Rows from block 4 of the audio encoder of a small contrastive audio-text model, named by matrix and row number. Rows with one number belong to one neuron. Each number is 128 + 24 x the weight over its row's rms, rounded and kept within 0 to 255. All counts start at 0. Numbers have three digits each.
After each neuron's rows are labels from the 100 clips, of 14976, where the neuron reaches its highest value: "top examples" is what is common among them. Only what is clearly more common there than usual is listed. The data: chords played on synthesised instruments.
# fc1: MLP up (encoder.blocks.4.mlp.fc1.weight, 576x96), inputs 48-95
# fc2: MLP down (encoder.blocks.4.mlp.fc2.weight, 96x576, transposed), outputs 48-95

fc1.103:145056138120127123124140122156122185117147127098125138128129128131157064144126133127117130128074084122129105158115111092099154128128136147133087
fc2.103:143151122127127127126146100130129128106117110126138133092128118176129035176122125113130135135141127136174148135132128134117130089129131131133126
top examples: pink noise

fc1.219:138132131125129143118170139133129122066182141130134119081129119128129134085123121068136127128134138133126128124133128127114129137162127128074136
fc2.219:119156123121103127157142126129130132128128126092128040136125135129156142117149107116127125121141108204168129128158100110128093148127122172159056
top examples: clarinet-like; square lead

fc1.58:127133149121115092135156132152108124156171123129129141114100149148147133127144059127129117124123127106128084187105068159101186098128135128137100
fc2.58:124127128132111127137116128143128136176121129128117255167128148128085131162129113186131130127127152126122129129112131127130117134138126126126138
top examples: mains hum

fc1.491:124087122136130076086158118100088198110182132118112130080154132127128126123129129161141143129112140102118101137123147132117176126133126095155096
fc2.491:164129178113135168113102114129102156120140129127151130122127130132134121171127098125125158137162112120128127130126138082093148012127133122182128
top examples: mains hum

fc1.364:124133124177144153150153137128137071110136131128128123102118128137129130133123120032123125129128125130136129151123131128110161081177130127083129
fc2.364:102166126117153103119128134116126124125127117113128057122132112114147139096174137118132129128149107188149123156126117141128124141133111235128122
top examples: clarinet-like; square lead

fc1.502:131127133130142126129172134152129071137132130127134131084126149144134133121130115083154123160114120124143087106120125128131112100128111172125115
fc2.502:128171106124124128138122129129117137130130102109131148138125106128190132128138129145130127129183127127149082155148104131100058124141141211181072
top examples: clarinet-like; piano-like

fc1.526:120065135183122113118131124138123126095166160125124157125130129109100128133118107132130128133106149119130123140129130139173149131126137127122123
fc2.526:137148117134136128106128124130121129127140133126129000143121128150124139129124096082115122137148107101128140131129128137122127127123146094132135
top examples: white noise; thin (high-pass)

fc1.375:127078129181063127126159130128135148104126125130122130096129170128134073127112125129170135123087164151121084124178127128115157139135132133112127
fc2.375:152164144064126132139160079218147120096132100123152130107127087115136122150106135104122104125147109128127168109127190124140205102121130124129126
top examples: white noise

fc1.349:120117136132123135128120129094127115148128138100130127098106155115147113178165087142142141215123127128122134110130118130162132121112094127125132
fc2.349:154131128135135127129128106138128132130126127126139189125125140155109129128128128128118110137144128147130130131128128134130121118116135132061139
top examples: white noise; rumble

fc1.150:144137130123130110127129113150115130132211158136129139151093101115140128111048112130135131098120130124129141130125128148123126125134106201129119
fc2.150:137106129125131087126128129116119130129133129127126000119131128096135147140138127104146148136127138129128125127131130127131130136142120127125126
top examples: organ-like

fc1.238:171075129134148128136126128101123133140132130126151128065138243169096131147128101128156113124161130116125128122127110112149138112131117136141131
fc2.238:129126127128124127131124116129115055111134106090131028114192121119126126112125133133128152048161138109124162132130139125133144084071131128161167
top examples: vibraphone-like

fc1.450:140129136112113134112144135137063119122129128128144131081014146121133127112124097109125135121129127095119130170122127122135138125126135104161128
fc2.450:127121098131131098127128138130128045147120104130105000127130123115127128117129156132133116130133146119127126134158141165122119124128135143131131
top examples: power chord

fc1.192:121078122142130068132131112127126155131209128108116149125128106133124131090127137109122133145137125129127127127129113120079162104178089101117070
fc2.192:144100161140156135123104128117115127129129129121119120126134120124130170142142130051128171207122151127124118126133114139116101067069092138097143
top examples: white noise; quiet level

fc1.335:167125163123131127141146149143126140136129140087152129133128109126128116137128127119159122131117043084158110166103122070132142120120127155136042
fc2.335:135170121126128120155138113121123170087117124129154132102121122130128062143164126100141128162137111125186128124124084075134125160126117130130119
top examples: white noise; string section-like

fc1.478:128112114161137094086144128113139128142143105127127125190109163122094162130129131119161123119112126159130128125119146136162082115154107130119124
fc2.478:128140143136140145130128125141134130117146163087139055091122117129125123130121122145119156165111131126129151118076139129123137126126126098130145
top examples: arpeggio; playing: arpeggio up; marimba-like

fc1.417:119116126146086085129128118114091154127125129141135128094119132127130119155188112141128060149124124150133128089111127046135124146129132127133121
fc2.417:117124127126114129132128160139137137126123135127131207142120110133058126126121088137098127126129116127141156129119126127138177162125141095115131
top examples: vibraphone-like; dominant 9th; instrument: marimba-like

fc1.206:123128140118132144124128133136093102087154132142174131132127121138134120100126132000124129157132159115141128128135107121121155135151130083106147
fc2.206:120134139125128137130129111128123132122132111074129000122120152127129121118188142136128146127133135164134079114129105120128130119112115157141120
top examples: clarinet-like; square lead

fc1.562:127103128128054125126225157137119117123124094126138126157128128164079116118127136124129124122125130124125128127153137126128167117152108094158114
fc2.562:137135160128176127077139112115141139128118140128127036081128136103117129114129165118132067133117126129129129119082162125137158086057119127136218
top examples: arpeggio

fc1.252:153131138089127104136128132150199105124225161137151130128121105155130126122099093127126120102097117061127128128123126129115150143133098105129119
fc2.252:138094126063134102115132160129124125135134060126082145139129129062116159141121130132134130126080136130129116126116132152125120123095138129130127
top examples: mains hum

fc1.31:127127140124126119122127164114128130096163128115141134176086151127123122154144122119128158112062116191122128133142135152133066109128127129131103
fc2.31:088129141156120091128153179128171104129091142119070037128142160088152126105124128154152119129051128129086136119124118200131113159138127127135145
top examples: arpeggio; playing: arpeggio down; marimba-like

fc1.203:128120114077123126123158168126108130133128172129133127110128136219131151142127089128179106091126128170129090142121128115139132125125126128139129
fc2.203:133114120141127128080127140158122097141125129066133138128149124121128119127128165159126133117134124056127117140136129144122111066114158138164125
top examples: white noise

fc1.146:206133128132124105129154131126119143168128113126128147146116140094127162127166127134163162116129133129122089165129137131130124127132083022128111
fc2.146:175133149138094079125121126077102123103136112129116130124178112114189188130141143095158112135115174175077124124154128128131130134143094130122137
top examples: organ-like; minor-major 7th; instrument: vibraphone-like

fc1.33:185148142110115126139128138128169174129126121128127130134138138125129125123113130159106121114129121117123132102113113105100178111138126115136128
fc2.33:164127133149132129127200137128136130118119127127130018112129113109119089128128127126134166157125117096152121126131117142128126087094157133151124
top examples: white noise

fc1.248:133118149130099101089150125048127140120180161096076128099128149121102168118120104133132115124121178118133128128074131131114119133173103095158087
fc2.248:153186137129128205123094127134124195128174139125166105141109178092130129187148103138127127133170126138127130132110129077092128109131128129150131
top examples: marimba-like

fc1.462:130123166112130108059129148065142171086129173129128128056126145128167181122117092129127128100131140141153124156115124110138128100133124118208111
fc2.462:128130140136126150157095144131129179173124148089132097161105137114127119128154123135127139161138119099142092127125128112086083118126145212214111
top examples: organ-like

fc1.303:116128124128175109117123092136109122123126126135120139070129119176148153095112129173145136128120122126128126144130096071171176125126141131132140
fc2.303:127127130129099128109119131140134116128156138107119127137122124187119128147092064139117163159137116129112140130127123096127163118060166039128141
top examples: arpeggio; playing: arpeggio down; marimba-like

fc1.134:130067126124142124201125128120127107155179066137135136126121135124130079123128128132128126128134079123147129121130133136103128141129126127081127
fc2.134:132130119129113170174120137115129186149132103089131138129118126107168109127129134128130151126172098116154073124142104122120043128142126147178109
top examples: square lead

fc1.67:140126122133171130126118145128102121130125129116136120151153119129183082135107152125144147131130124095085105158127128141130128090159102119125147
fc2.67:109127131097128128110115129129125131134127108130133143176120135113110126127154110095125137105126115127161150119094169000126146138092076123102128
top examples: arpeggio; playing: arpeggio up; harpsichord-like

fc1.125:255114129090157128112185123128198127151131109107129134138128126143133148123129120122113113118098127127129128133123104185136129092109122159129137
fc2.125:132123125143070101117130124208174068123090125128121106118129136141124136131127132132127131148076127120125124160083106164132123104155113102131133
top examples: vibraphone-like

fc1.334:150130144126129126211178126152111134136141095090201132138127083158127114128134127094129157122124119126136082123150104121134153106153129096120122
fc2.334:129145122105120132143128120114136130127118128120122025125128146116130123131189135130138128106120131195121116113128125000125130135122103125127109
top examples: mains hum

fc1.183:102074132101129132164102141128128136162129147128166129135038145111132122137094084128148124133062123144130133152143129159142130130139046129127118
fc2.183:139127127123130123129129148111139113146122124125124110190118170141133132134130078120119135125129103113129119129135122126125130127130129124127129
top examples: arpeggio; playing: arpeggio down

fc1.279:146113150089132123104125119127138125120129159122125128155126136128134097128170063118129128133031127114117108129129132136139087105139069112138130
fc2.279:135132120129124132117136128127132134127122127125126255133120128148129128102129129126128119119117130138123128122127137132129128114128127120120132
top examples: mains hum; thin (high-pass)

fc1.57:099042120128124081126124135129131168115128118118127128092138137132117133099114135180139130119115132120135080129136175111128198136148124167116118
fc2.57:165109179136124124101129090128146103103117130124136129100144090121135130137109142115117125203173129147110127127147128138133156088113127121126167
top examples: clarinet-like; white noise

fc1.197:121129180141126103123127092064075126100155152134128129146141124129140127122162135043121120172129142132123126090126124146130119129128133119128128
fc2.197:103133137118116122125155129155148122110134147141138076139125129064143132129122101105126128114163126145126169116147157094128135174131127127134131
top examples: organ-like

fc1.434:095081145125111129094116135125115128124152127126161133116086128123128110120125129112162140129152155077137098118098126137130143161141125124158141
fc2.434:127118097148165129121110132123125098141106130110125096123124131162118130122127144096126141151132148117129119157158135187126109048118150149138171
top examples: pink noise

fc1.180:135056119132180109126137124132145134162145126115135137144130164115113135124100120092154143112101128138122123123117119145156123133127045130128056
fc2.180:135130128129144123126132124132136147090139129118131016131128122147128128137093127135117128131121121129134126134131129121183126123126134120129129
top examples: pink noise; white noise

fc1.402:117128133194137118142137117123118143075171137122128130118127163129117133128130128123147008131120142142100103141118105152128139151129122129139122
fc2.402:140127124133105109126174091133123107124128122127128096116181133086154163131127137119129136153140137193074073154176095194138135096128129153115133
top examples: organ-like; root: D

fc1.217:132126119127126143125127130128113129116161066122137142126130128114147122108130130132132126145136125104132130117135128138112124160123125138079163
fc2.217:128125129136114150178128130125129161140131120056130073196125126123132126119127105129129145116139119127142110124128094128123069129128128152205072
top examples: square lead; clarinet-like

fc1.1:058127165121116121128115166128120138110128127109157128069129163124131091168125109116171182127133127125142116122143128117125138133128124062141130
fc2.1:106133094128129129114198108156127063118135090134126116091166114130127129127095195089090155129159101130122147145139144132127160082105132166078135
top examples: vibraphone-like

fc1.362:170113127122166125168136127128134162120131139110132126034116148163133133116037118111131129127138202121111061129136124115114143104142128094126127
fc2.362:118128145089128122140127143131131123153181142125116086190127144127130173151128040128110126123149130159126124135140121062138151133125123139123099
top examples: square lead

fc1.484:147136144131125116139173143106129129134125130140110146161096122161194125128138130131098123129140120151123128192128130113091119106122127107105078
fc2.484:123126118125138124114129136128128059128117145137133051128138130138126128130135126128126133157123128120124136153139107139125131096125153191085123
top examples: pink noise

fc1.210:129122133138122068098129126111128163140134142146114134160128154146126185153129121066103155148117148114137127154100046093125085096106127115132097
fc2.210:132131138140137123193117193112129126130121120119130048127153119122139150127142133047128143144095130126124125147123110151126082174123141160128138
top examples: marimba-like

fc1.565:142139155042091130173133130140130120103172119128133151129134130128128118132127131129123127105131119140128128128128115114034125126203038128133122
fc2.565:129135139146180128136129151105125141132132117108090128134130128131125116131148114120125141148129132079134130097149141134062128073083125102145134
top examples: pink noise; clipping; text has "clipped"

fc1.130:128111170085150111163147130144127122127130129127128133145127130136134144134165073127124135130020130130096080147127128139160091107132117122130125
fc2.130:128130085129127129100112128118129132131127126129128255142127126133129130115133129145128123107125130131120126129126132128128125128131127128124128
top examples: mains hum; vibraphone-like

fc1.380:188120124125111121121129115124144132186132127130096129121123128084209126128111125126132179127129120076127132129109125110121149149153075101130103
fc2.380:221125122119111105108145128139117063125100106159121115113232131122129124129120143128149107166140132134117127144141130173127134062146135152121128
top examples: power chord; vibraphone-like